config = dict(
    train_examples=195000,
    vocab_size=27,
    encoder_kernel_size=3,
    encoder_widths=[64, 128, 256],
    fusion='cross_attention',
    decoder_head_dim=32,
    decoder_layer_scale_init=0.1,
    optimizer='muon',
    max_steps=12400,
    batch_size=256,
)
Rows from block 7 of the image encoder of a small image captioner, named by matrix and row number. Rows with one number belong to one channel. Each number is 500 + 50 x the weight over its row's rms, rounded and kept within 0 to 999. All counts start at 0. Numbers have three digits each. After the name is the row's rms in percent of the matrix's.
After each channel's rows are labels from the 100 images, of 14848, where the channel reaches its highest value: "strongest on" is what is common among them. Only what is clearly more common there than usual is listed. The data: simulated telescope pictures of galaxies. In brackets: how many of the 100.
# convs0: first 3x3 conv (encoder.blocks.7.convs.0.weight, 128x128x3x3, each kernel summed), inputs 0-127
# convs1: second 3x3 conv (encoder.blocks.7.convs.1.weight, 128x128x3x3, transposed, each kernel summed), outputs 0-127

convs0.122 087:539434486528483533489484429497392513441615419473540601508531584495544506394418395523478501501490453391498473553542452455458450475578495491481490496450515471471476508545496462518311466481524413513433424492448474482446611537466445512476522498572521485487565451394481480429412496457510459479501492416461489413453471478529463464472582546487485526495536478486452567505431514463462525498492
convs1.122 091:549497516526474451547562416450412529424593502516497515461454499551500477454607533496505585476422520502537509403497492434535478533517502536570492457513538469552475484406515519511553520605406424488416462481375489469504397539540545468485526523399577473518502478442495534428536519460470512434536549555499568571563418474463508437504598471536515551627483545566535513551476433510501492464419
strongest on: winding: clockwise outward (67); many-armed spiral (45)

convs0.77 105:451488400480470448490457483487478411494528474453492549461543479365452457518524444429530510521567469531492507497436482571442492496556505491444441521530551476509496469492490386540393457473471553417512502424495546448505427538467491524542498539413464496487383504459446458695428446415449429447503468535473517530479497548487444456434509480439505514542454500540477533452423488490588451387521
convs1.77 126:446537537490463545430481460471433490391546519451534512501465543589514476488534495529547493498468618413512501475451507514572532469558522509507505514478560494508467582481483564468532513529445518583507440464474485488557437503565510447552492494509495505464480403467532401642545514530510566408492446418499495437599561474422466461437533514513455463448678505468388475492451528422499460445581
strongest on: barred spiral (100); winding: clockwise outward (57); tilted (50); winding: anticlockwise outward (43)

convs0.101 088:605406469544555448444451485559549480496491485402501563490477500468521506394439487523460533429510482485464445575496514469480438518446513515447489506451501531598493529566487370483488601512479387478491418410493441463434407543439495498521463557411514509544454482436528494488621564574411442435451548542482510524418463455454517493488555474469429503460410530514524515518451594467505510462473
convs1.101 074:561557513547361523519474454461417552460537461510417577542466582557501472481500513440516573556454519489482538610458499479511519609503486535514554470497367466520431466480548471405529481523469389539458522481468545528474544453508516459445504554484529477582458511443508560508407475646524504415504509413468603526461516532495564551466500439476557538542451561440448537506525477466528512578458
strongest on: round elliptical (79)

convs0.76 085:465443416483536501464474552447442512504515483412508528466471507476566515469441482478494544507479486514532487555463593548475424497478465524555459503539493526465537514546501383524456508445441541403491435427484441481386520486461442437509532465468490438474518447455418542359500567410446524510451465567440471550448532386414557472476472558527478464585417518478460533506433596551366536534461
convs1.76 092:469489525435495488452469515552440505528502491438492545523536504495617485471580440480478488446561624510424539482501521551523464548378490543576606484446537543518522479426535576565500544458505464504509529465390441491424439386498499456553515545543506619462522480507568521438531561566451463485533487497484518486540527442401590462455386490498583531467465581462569528521507470519592526485432
strongest on: barred spiral (83); winding: clockwise outward (59); tilted (55); small (50)

convs0.38 079:486508442508506431505493526516458474455526498497483525454477399526598517452454479516439512561489521327483470466436549442540383454555445440554535540525481556529501481546495504480422526535441535508487448551479471501490556487417380458460548489541429522396479436440522587430519448514452476587499433578552424560524482365442513568574529476511471517471502536505494475525521440482517586583542
convs1.38 088:459551489476503593491616521475433409481456540420462505477487508504505441453474460464568450491527398565523428459486499468414559518527469480508465483509435479456478429513514471491576512465432492504442440419500485510484425503521429444526451527439541476493524453496480500571496524434480548469450462435538500557460512667723496466561480531433424516544520453491437485436471444438474480504493
strongest on: bright star with spikes (100)

convs0.42 137:417466484439483447439482425498413421569455453489509500468561466467449444432478507455498486522469565523594612460476485475464445584558443467420489443425481451493483496544488507516488469504547443472470504445478444564485472456420538437448457416602474592527554524519478512512483404377495480473455515448476499423394464524523492477503490494417598486454624489528528436461525468439429488496589
convs1.42 141:515493518521436540504506483513460457664473508470489505563514485525484473454490488484502485473423551471743545529496516436614540420428502485491458465505404554513475469445468418452511445499540418460539461388432427515516470466514450487549471532468524471445556432553513464423476531525517448497534452452519477508389510504472472562521484524512492444482624456460471520501477472430499481498424
strongest on: edge-on disc (100)

convs0.78 084:545472471482472456488544502554480474439466464378403577421550481456467421485502524530459480509478396458426563512442490522491391500519450477444477526449483446642394481597528460525402438549467434446430481426550544462523442502436520474515479498460483564520485440502486454477443461504450462382458517494480473465501456609468445491530509478416540545501418524489471438558432459419448493478501
convs1.78 088:483504471479581494467488482474428469564556527594461518443549542432523538396473523558502674505500511466544591551491470613521517499553418507517548472495558572479511414413486565524595557531512452554434487466567550479513446417472457432517491524478485572479505524464559541471469514526408512475436471429499515403536517399565625514450437543514494502551442496454531537505571545493526482517499
strongest on: many-armed spiral (100); winding: anticlockwise outward (53); winding: clockwise outward (47)

convs0.32 086:391568540550529464436460425469511520488438386498449486441515614395494447428538575521472511451503497429518494407487451434540445448483508454544543492423554490451491493562545561546478503482452466491440476532518487537525545485467463502449525500492484430455470486417492510478493405525491428572608466461454503463502433401544503351408489413504420507436487507470457481476457482449450439515421
convs1.32 068:619545570577540508552488468528491472517533543455565592501529511518491450498574524509541465520452498439517573507498488501507550527522677527486495462448468464593478498578506426554412490558463500367433492432416495522549576407490439448486520500682451491511472537491495543586498547427516601520458527548468438496467504517475542568468559546545526565507542530517485524476460532512486503528486
strongest on: barred spiral (86); winding: clockwise outward (78); tilted (75)

convs0.40 084:510520451432432545484517506581392488460453461493481474470487503543454497460537520502420369479502280527506551439510463395514450497498513480494476499527417397440461567397549527465493554499507512503426519557422523530475497480481462466526537374550526473510595475486490493529517488490551445468468541525492602489494513537488369502468501394528452537484505489534495408469527482551469563507482
convs1.40 118:495494583523563449484443460509445565494511462543494497434515413514482471406487508527534507477505500466523508552500453569416462513487465448547562514506573439465570483427500387529550493405562499463507532570543502438513483455479465499496498512504472504467440576509593487421541495447594501383494457423547581480614562527478431522500504462501474675430447483519441532496434455371475559526494
strongest on: many-armed spiral (100); winding: clockwise outward (61); winding: anticlockwise outward (39)

convs0.92 141:440472476433454456504481459453455506480383504484545490553492482491429415481470507495491512482516410457517465527483573532465450486510428501515446507610449554504452508603423376484451489474508596467533568576574569447467480551543484450449485547505471510479499498483435452446451469474519434579513460445493475408486457510447403497515481522475499646438416447473484416508390428463451483420440
convs1.92 128:429542463442488489534457472527480504522445520429444482534541471444445486516510515494441510502553397388420452551520578492526451523564464520461463505601549432546495422666570434456463480512477588492496615508598653536481399610445460514447515531526487495554461572461495496469489529478486528580477546512449493506512462497463551462564459504549492521511473499487477524531454435526513432407487
strongest on: two-armed spiral (68); winding: clockwise outward (62); tilted (61); many-armed spiral (32)

convs0.64 097:558490524454467493488458452415416485431445525467473523533529504481482518535498570573552455455476503506423515455495357429538419496521420514474481505442470650517490464524471415426428499451476439466381570548565455443441544558527490552434439550481527491446488461448467505460402514446480502439533493430579503434500455470546487429460480496501504553489485462490504368498446463470529527426393
convs1.64 079:528454513520570541510486464516429538477479510480469476442384448411539512526487643483510546428486523486461459541482436509444529528534483517521527456512537517521507546450530485548584452554515444526550648518448503481473385540544444647484497453522444513585445631480476503478559538469518519457427523508458661544495456537479524506504543431497494553518473488422478548527602532501426470537467
strongest on: ring galaxy (77); tilted (46)

convs0.10 103:481516394507474518442429521488516498359490482460500410521463393426513440460537434472449553501384445435478455563535501433432432481560507454483458453570571595431436472542485422434461442515529494439473523428530602476453428538536505464560468397533513399468469474476451479451412532494454446431499437581470489509483438450452522460550453497495491503451495451477462488507470502462548492552448
convs1.10 113:541475446394529542491504544448596500493531427513524481453501524559526371550484447478541540596440587546419411513482544534477463478498452511498537504568580395522519508491473517532507524503512482424479474489476526422490518422528479477470418510574480560413458499466445517489514562489492486485419556466553459607542526499542717481542461468501496522571418490552424489480518475430505443459514
strongest on: barred spiral (98); tilted (71); small (59); winding: anticlockwise outward (54)

convs0.30 065:483472522415441550563423478514435456517504514516473428544448512495532430537541478499491543476557558550469381456454542486540554490448500453451486481489378431413537434544424461403534588483478553517439476480574441534467467429421480495530493468519473425467432539469570491519468473480522535527552564484514526419501554546572448440465478420444375409462468460514423483467408448553501502549410
convs1.30 065:534426427409550487458557499524518473456494529398452459460481367515526476501553597377500549594548442496505426540530506533504479530503444447555424471539523517492442405420509596500455608496450548438561452564516453471480480479575467431531406524477553514507513480478561393478467524453512509463537543485518475452446480524485461441557505378489504506433493465501494577404447533498549459449519
strongest on: bright star with spikes (100)

convs0.47 138:459490462422492448504467482402554534473431511514393563494483411443439421449457494491456529469522307481501483578428479490477459464453515536448450439573521520611446470632456471441491462445535611455528501381626510466477539519492492482477433484466458516516555518548468465515481458481524480582468515477468496503480487551470534490528456514518480470465397481459389490470433506496463481516475
convs1.47 138:497543510453528514595493434493496450427494437555441439411476544434520501450435491509464410435409557496481421608513481475499522500465673542474464456494473555601507543538491487503578535465518514468490519559624514462498468525463455523471483454518461443515441502383377452458435467473498558576515566592529447456474434469493503532538517431496525405419532481463480488507525456539496517433512
strongest on: merging pair (100)

convs0.39 114:563461539508506462549487441499514459482540486523507523409446523467440543389467519427479435531534504494474511421477504442517450492525426472507432441474458471512486485516466473472518522610416553529376491396470531478539507444453471384632540488374560436515523477444418470514507459592479471523399485462520483517439570470503501491462551474550357557454599459524507523478483539484486510409538
convs1.39 093:487469525539447548413494504441475687391514558512498506534482542462554529559526481527563537550456515505539474533445490417483497549477591491523506526509427525481544520425495480567473492444513407470433490450442371461465530482575527491459526534448586449457479440551472522317529507505512513546559648473445490462495448520511506523497494501513484477485438523476471565489547405508445481454436
strongest on: round elliptical (91)

convs0.19 115:496489538390459510459427459435463475526427428472601500516428505514479494454526469468521500515379470489503545448522427479523475482419602497423514504431538464424485474526474529487405577454513449581510501534526553445489586412492526550445423468522420437377582514429461458431511499482490502528538427503531540508464533403480487548474429562475458460509404493473565407503439492482505528554401
convs1.19 119:549460470527525467524502457524559519403436441575546389551493448472487558523557473565447489556450429521482568557436525465531458513501593536520462455464417551435486538543497382537525526520479440498417475504345473466547544382470476532430483469515457527530544445499494513529434542479513526458469567571402481483521497541503571547482481430529532523589480492526686484472474460540500503510488
strongest on: merging pair (86)

convs0.83 116:518468498418442489455492491440463589491500472430472494463521436462514507505525483483371416473445485549501467494545446525515561457492538458463473492481538422488401514462470530483551451496487489547405526404467539457463406561485513463504546477562515489494410472530449472464430481468381478424467463475438519535446451457450490433467482422436471422514469467457491728488493567565564483443503
convs1.83 085:568439524515480458462561477492458542401463529413496503485435503517462520548566490547559448496507648566519533506486444545486397491534441507475390458505471517519478566452469499460485471616406511471524540497509484563443497537471480549579511601547514459478454532496574463481482556512496455557455602481458497503431410540464612550581430477485497507437498467539431534493496445462440486355431
strongest on: two-armed spiral (100); winding: clockwise outward (86)

convs0.98 086:504509452424478469510462502388448504420484433492530475484491505471592417488476508503474432586474416462418532517499435494561444500519513493435479499470507536510445509500488421395411478518476518427543432387518629498478485580496464470630556444485525475463502502431423487471384507476493460508522479481485476492529562457499547437621507464485552373423467494530527448513458546525506459440405
convs1.98 115:435461510536532522500444441549509565459455500460480491556453574452580497568453497504463506442554564449507502530455555447403481436504465521451515466542500458475531425576485491464553531475588446475430597538422544469462491473439512518551499546458497454549394484514568499426509478433451496593415588591517462516517524458517680573611450414497484444498455470513538536460496497484452448513431
strongest on: two-armed spiral (100); winding: clockwise outward (74)

convs0.86 088:499443523463517475441486445447442487473470451476379426452527456504482497414459516486575522515583471444506441485490480469444541487463439366465484503479503480515519464487457510454550529548436591483501482473444510476539526442491509405575542411436495479434424501482488473544447518429418539449667416508479559500544507470516495446453532448501483525446506480477403395464398572436421478481410
convs1.86 095:448459405427414467454504497484453504579471475491500531485554458524582546558551548444521502534520517442387556526519540574583459548557526550511558523463489451519475450405537505516521432473556388517460489494482477414446401413503506464486509477535527486497430599493495507510513457483473588356450540466531511508504513483563532499493415423535527401537348477466495538523505613519470485537466
strongest on: many-armed spiral (100); winding: clockwise outward (59); winding: anticlockwise outward (41)

convs0.3 092:544382491523463498430513416479461484497501433526498471504455383473560508490472468458492465511493475510457605421571577434455514442479449391499488469562406437386477437500488480599481504536398441485491524465500521438467527451480473511535520480398477485473509483481462521430531448437495476498523522524440664473539467389460464462477491449452477535543458461562613549514530507485451534407465
convs1.3 084:478465451604460461622523491483510521411465453522514494608469448451474534468507479469425487572470453442479578559577502512477532537510527533469420510502457481506515448427451392474459471519497471479389451491479455487424459404485535488473557590538547465535621483416461589427609463577525522393457567522471497562576452550563467457458540473485463493535499508543519525462579481536523459490442
strongest on: round elliptical (100)

convs0.105 108:461451474494505517529419456393495535521493548449559443483526436473552463477499519421463573481442694493529384513501495396556423471444484520430425441501508555498428473486499469484451459526495569438496510424458547479502472482430483527544483457462459394485494524450403513431465506471444449470509500559485579517488449422462587433555443474521538395484513444476456560489516565582460541504494
convs1.105 118:528463497491539511468476520600506472430526440525490508568557464517536515473569545483490464529496833498421515487568458563488389444473514504547575472509530479467527436387553503470509554462525492466527499556472538487482483474521515508511517410509488540556517530519532530501514517457497563526514473507542513464500465493478654512514477484532529480495431555516463490478480486425474492423478
strongest on: two-armed spiral (100); winding: clockwise outward (77)

convs0.115 092:449475549449432525497508426549398490527418448479393434482495476440506480509496481417463494506490516463470495472423528482442409428439462437478538472520467552464551429458452502563516503404449510516432539439390530517462441501441425501459451535464415538407467429426560453500442521584467511434474488521514478380460458461438477448478388520510438512442477456505455495508437539420545454402516
convs1.115 101:496491483400489452439517428524453479541546450392506494488565471458484472506545530572517512368550498526446428516557613505623541464515399575472515520501464440432501454377471512518547448465589506539454456410501489443556426456515497422470551468541484501414451528525482455508519458567562528413513458500525517468531537454590491521504542476545543489435396457501410474535502544470513448479408
strongest on: many-armed spiral (100); winding: clockwise outward (57); winding: anticlockwise outward (43)

convs0.67 092:489483475445534474443477474458470465543507480465423448466497481462490481581489555483537433517538407412298544490422508505469503499465498466487512450452473548484439422533495474463514428577431552505443573468535567409488460397424446555506333520466541533526517453477495461501498488527501478454421500446565460465589487494441437468499494390498482526510447524528495498456584444444459531419525
convs1.67 069:537490487486459499529549414456490491458566508460542464555449526449549482508568651479514498422535544427549543526444497614484550439464491499518559462517560503522548545384516518540509450487451431564432565615487534485443459566491426586517447550548436452498498559477588439549522551456547535526584477435530540483517533471484548555366451462531557460454436548492534510437533406488441509520466
strongest on: many-armed spiral (100); winding: anticlockwise outward (57); winding: clockwise outward (43)

convs0.6 101:440512480431394496457584425517437506503482433486426523504446407501467436438465533473476477535507538513637553506525402536530432451455488460472495467467425399432489466438561487486466481516512506495498511462385464563491452458475472485512407470476456594445513467454525507485445437459427474452534526450476535425441424420433552447531517455527468431454617496490496428497440418483533393515514
convs1.6 085:543467580461504523516509494457320559600473525501473454473574515553480533505557474487463446471505568532631532498434493463549522491458479513451464439515424574544497468418421468522476417527488347494474555482438437460551494429555506556501476527500503484478533488554535477435529470538515500361435511445569487538463532450425544528507405480455568449487517516564428545507464562466430464535500
strongest on: edge-on disc (99)

convs0.1 102:477492517481402495511444545507515455492463489474421428449565460500547547383559554444462470538512463534504468490636498527490495567478359527508554488440395481501526433549553536531457514565442507589551490464497678516540448537535476503454494443438533464517440474456446551474521469484439463414517516660443478506407478555464531498437492499505500457455471514492552489516466455507513534418528
convs1.1 104:553422538448459486445548450511547504429477498462457558480462491487450508514478457585490543558475525437526455556571565464445508557589568505435487477514416484516469462462507496505493557459533490648540410433454428645469509479583480561468473546436521488492483476504531594417490560601517539502464418541443509502348472486550508493544473514449478557494535451606470531506571439466533538549484
strongest on: round elliptical (69); barred spiral (30)

convs0.31 086:523505424529461573455521462545470464483490510541434389531438461504561459406486498504523494454452499496497426536490555515488418492440483419446520487535442491476539494596426446448373502585523592483509533447460495455562530465388477548516379456536545500541571501439496428500521550437462482471686436493533533510449491469457504561468466492478422435481569482476474461486489528377486506484500
convs1.31 071:563394492536544463463550572489529473455500530514550535658466464466504515527564478422589452553571450514498511469569480529517442530427470556547499591498541513476535469437526517434511507626465509431512598468443494457536433491524529430565435510495580462431561466544468578441419492478505483514549603576464486538579522528541412492563532418542548514455462480503474471531538454538429430436496
strongest on: bright star with spikes (100)

convs0.50 092:504518454434472416489498462527516430385482477439498476494506441529464494495434601425473554438475527514515507426476479462450410518552473396360511440481490462510513455536413480481533507513462530429444430412478476449498488445470502454552435388486440463409461465373494532551546475428412436508486418516521476475519502517470492425492506490539456503474633566503486405527529450450516518452556
convs1.50 062:514448615520511484500503454451523690548482484494489461528457531455523476638485511402487439634499593525487443472466532470528496473477446510465513598488517509514443483503558471548462473444625397485475501448406487519450490514519487498565461467550491501508470480534527523487524517475496584526483570409550487519505523423446467536424523428502491444427385523571510506468484499435539412459451
strongest on: flattened elliptical (59)

convs0.107 094:462507538423469484412474521502526426509440487492388451487498493515523458425434506422529511433522486537439423496476560541434422443506451511545520502528434509483568414554449593534425498523468464500493502484452426401477386569496459534541440488392447480505415484468529534432484411428497481439556412501479524437536484444450543449445477488505429481480391528423518471504475607411527498429490
convs1.107 104:509545481491464491476520489578513417553465577484408554545607434485577530514484611447462550499519531471436454513484571564569453506488495582462515532474563468447473415359567469434538516491484524486488635520434486498453416514468501546542484481501421473502406597438460500532538479535525488406484540484406619499460470514499494524473402511478530472562456499533506511493562574422484524571474
strongest on: many-armed spiral (100); winding: clockwise outward (52); winding: anticlockwise outward (48); tilted (38)

convs0.82 081:496416477486379435505480484441472486443530478460471477444451594488498517541475487464505462536448508478548506437467515500457489496421497455459447448522527586473443484576508418509498390512424622506489446492525456495516435471489380459447486486355454519459448502473481556595505507438518416518436483502417480570587517504431444469431527499472551522608501462516557519414483430450494501383508
convs1.82 059:461561509533558455497547435471438521517563465601459482471423522491532485460526471547496508444475493494545471496549509539563600520494508485463475519480471487426559601459529528530461420489539462471529476592490546479527462505475504458492556529535553538478428473470547494500407553458561569385406527459565472531617568494467556484475406614487487432371634476522444494519475542485513554561614
strongest on: barred spiral (100); tilted (59); winding: clockwise outward (54); winding: anticlockwise outward (46)

convs0.12 115:497522459412400420453488435475513429464500553538554447447486553443429395553514524473493515503442430480500452436469447492469463485468486449435420478477402486496424479512518427474411510488444506422518486335509417497513610575463539438482471418394492461473593489477443458478483473415527435534500475582473514483506500544516498438415487446504486558449467480475531434525517437484402488481486
convs1.12 118:439481441580526520426511460407524440491538494540550455603418393412474507461448489479463419499497501523476482530519431481484525503500465453490449430458534493432524569530538521569547474488485470555575387446479510502478610426396536465463494477572474469483473490417457536424557527558597442547476533582544561445499526520516463542469408494548480493509409518499627548512563486492498457396507
strongest on: merging pair (96)

convs0.48 118:479541484501558434503423603431580501553539520512442494509493390379473423519481525393518519501529529529432428441486581474502492525501478469537464659536461458440468591522560402461444481488467527455541470529475451488487472452470445486517536477557500441460423491490498459524434381495505491506443482451543472512687485494460466529453468590545512463485533463457478510492448577522470441505534
convs1.48 105:512554523547458454535551594576595469396497527518504556474470499526465454463489498548519357400508566453576434398576546461545536471433483505469479562512508539499512480461450518502484478531454473452464478637460476525525541424436567504489497449564481479444442446462612456456440473507525548491426441574546498460532482496536491618549422577538436447459514456442480498522455510486465450553424
strongest on: ring galaxy (98)

convs0.104 091:499560521435477456562526486515498529436486571509504462469469513430487468459477493516515476484502474551532435437558515474519467483558444461481476469585526456441468460523456354450452511451486370501576440461557479515477373621454491439449488567526470502464446465442445538505474401513512443454449390374493432455458485448479432460427493490445490540546583481467540556499428430520464567429554
convs1.104 074:432537522539490454460529493493487513457537542429552472594522469536500510491548492505504486502540483523513444463471454471542573549480414522509421426578612477541536511469472623443530470529483469463545420667494475493484385594507460484453594548571573493429387504425553471481573492521498466533492498421540514484434483528433583493536568524533416533505587476486427482514489443454445458535433
strongest on: many-armed spiral (100); winding: clockwise outward (82)

convs0.99 087:479523487527468458513522477488467510498453513533429345511449375463463469451477425448566459503507572500509494388508489452514405435476521386523468418499480599495432456550486525444455480454453505488545473414479473421445434545486438452419507602431476497399510450480499496541539493504426454475530436454497546449467556441473573574498489471500411450497482541516444468452482553436488399529430
convs1.99 079:466495459365453528457551449480476464559524449450527503409513524515554539569664509493480496449475572549423483521439566495563523451513445560482532524514538446507474409434557462541546431523509412510458465475463511578565397449534459467487526480555507552565466584496512430551503525536548539407477475407531509501548436425542548504503511451551532407489365463486442515534479525432548508542492
strongest on: two-armed spiral (100); winding: clockwise outward (68); winding: anticlockwise outward (32)

convs0.17 113:595497479454474464550486476540493548502451517501480534461486552458512587456576491386469484486526652535531491560478537502481528462474508493329485465506485590515510521558489543448475537539418543479473461481482540447399544599459471441521432409430564465528517466416522399456468493370566501510423535524454506541468521478446547481510507494544452450456434503503510517485559588609526453521464
convs1.17 084:463492495448553553539494445491463460447390445511555427575495405501607501578510460526525548481535603483450547545471409531606427435508521452479499545483548530566468527415474529540511500513324478457457423549465515477486509406488529495505523451471480523506492480453496474484490546543497493477558545567499474440435580428455607453486462554419514461432530531540445535511482489565417591487443
strongest on: two-armed spiral (100); winding: clockwise outward (74)

convs0.16 104:481466489444517457420450477455481497431482470454669437486501457531512416491458491431375522496436524535527503443537479431447429448417602490546472438479476363425469492528496459523539526522489431467565483493457416440519542492483499473483453544424444480542589432420469523457585445500408486580529496537453540466507482511497477521439480494543479499409472460485483382496479445429456482502437
convs1.16 113:521442449513514528476525475446443490446478463656583472567475498439507582509563506560532450510442440575512547523539442503536494518472572470523418465450463510467521545514526466526522499413455500480424458437378487497565588503501514380502404449479523477516491480471475558525453532513512531502504574512551523467510472473495497457457537422420517472544451522485719455562422506557518492437546
strongest on: merging pair (86)

convs0.8 095:463489539608443487485513488521554494478498456496586465512496512501462482491556557511476516512486577512392473462413522464515362512489406411616557476382528441449511512443485465478477567534476490412534478492499454521491560634521444481505499499460501441465369463341535433528457467535523474542530507439463507480534499439447508481407545435509410510527403495502500432508440518510526497448500
convs1.8 054:536544509489525500530559523530539453547556487475565645498508455549463435556551539575508486467455483440480517544438542498482511565563507543565459481522536499455550464452429513466497457572453446502508511614513555525468522539565486493479602667526516541588491514588448448537565475647503362460495484476515499537449547529526509515515492518487531493554498511431487648455435426500499548491526
strongest on: round elliptical (100)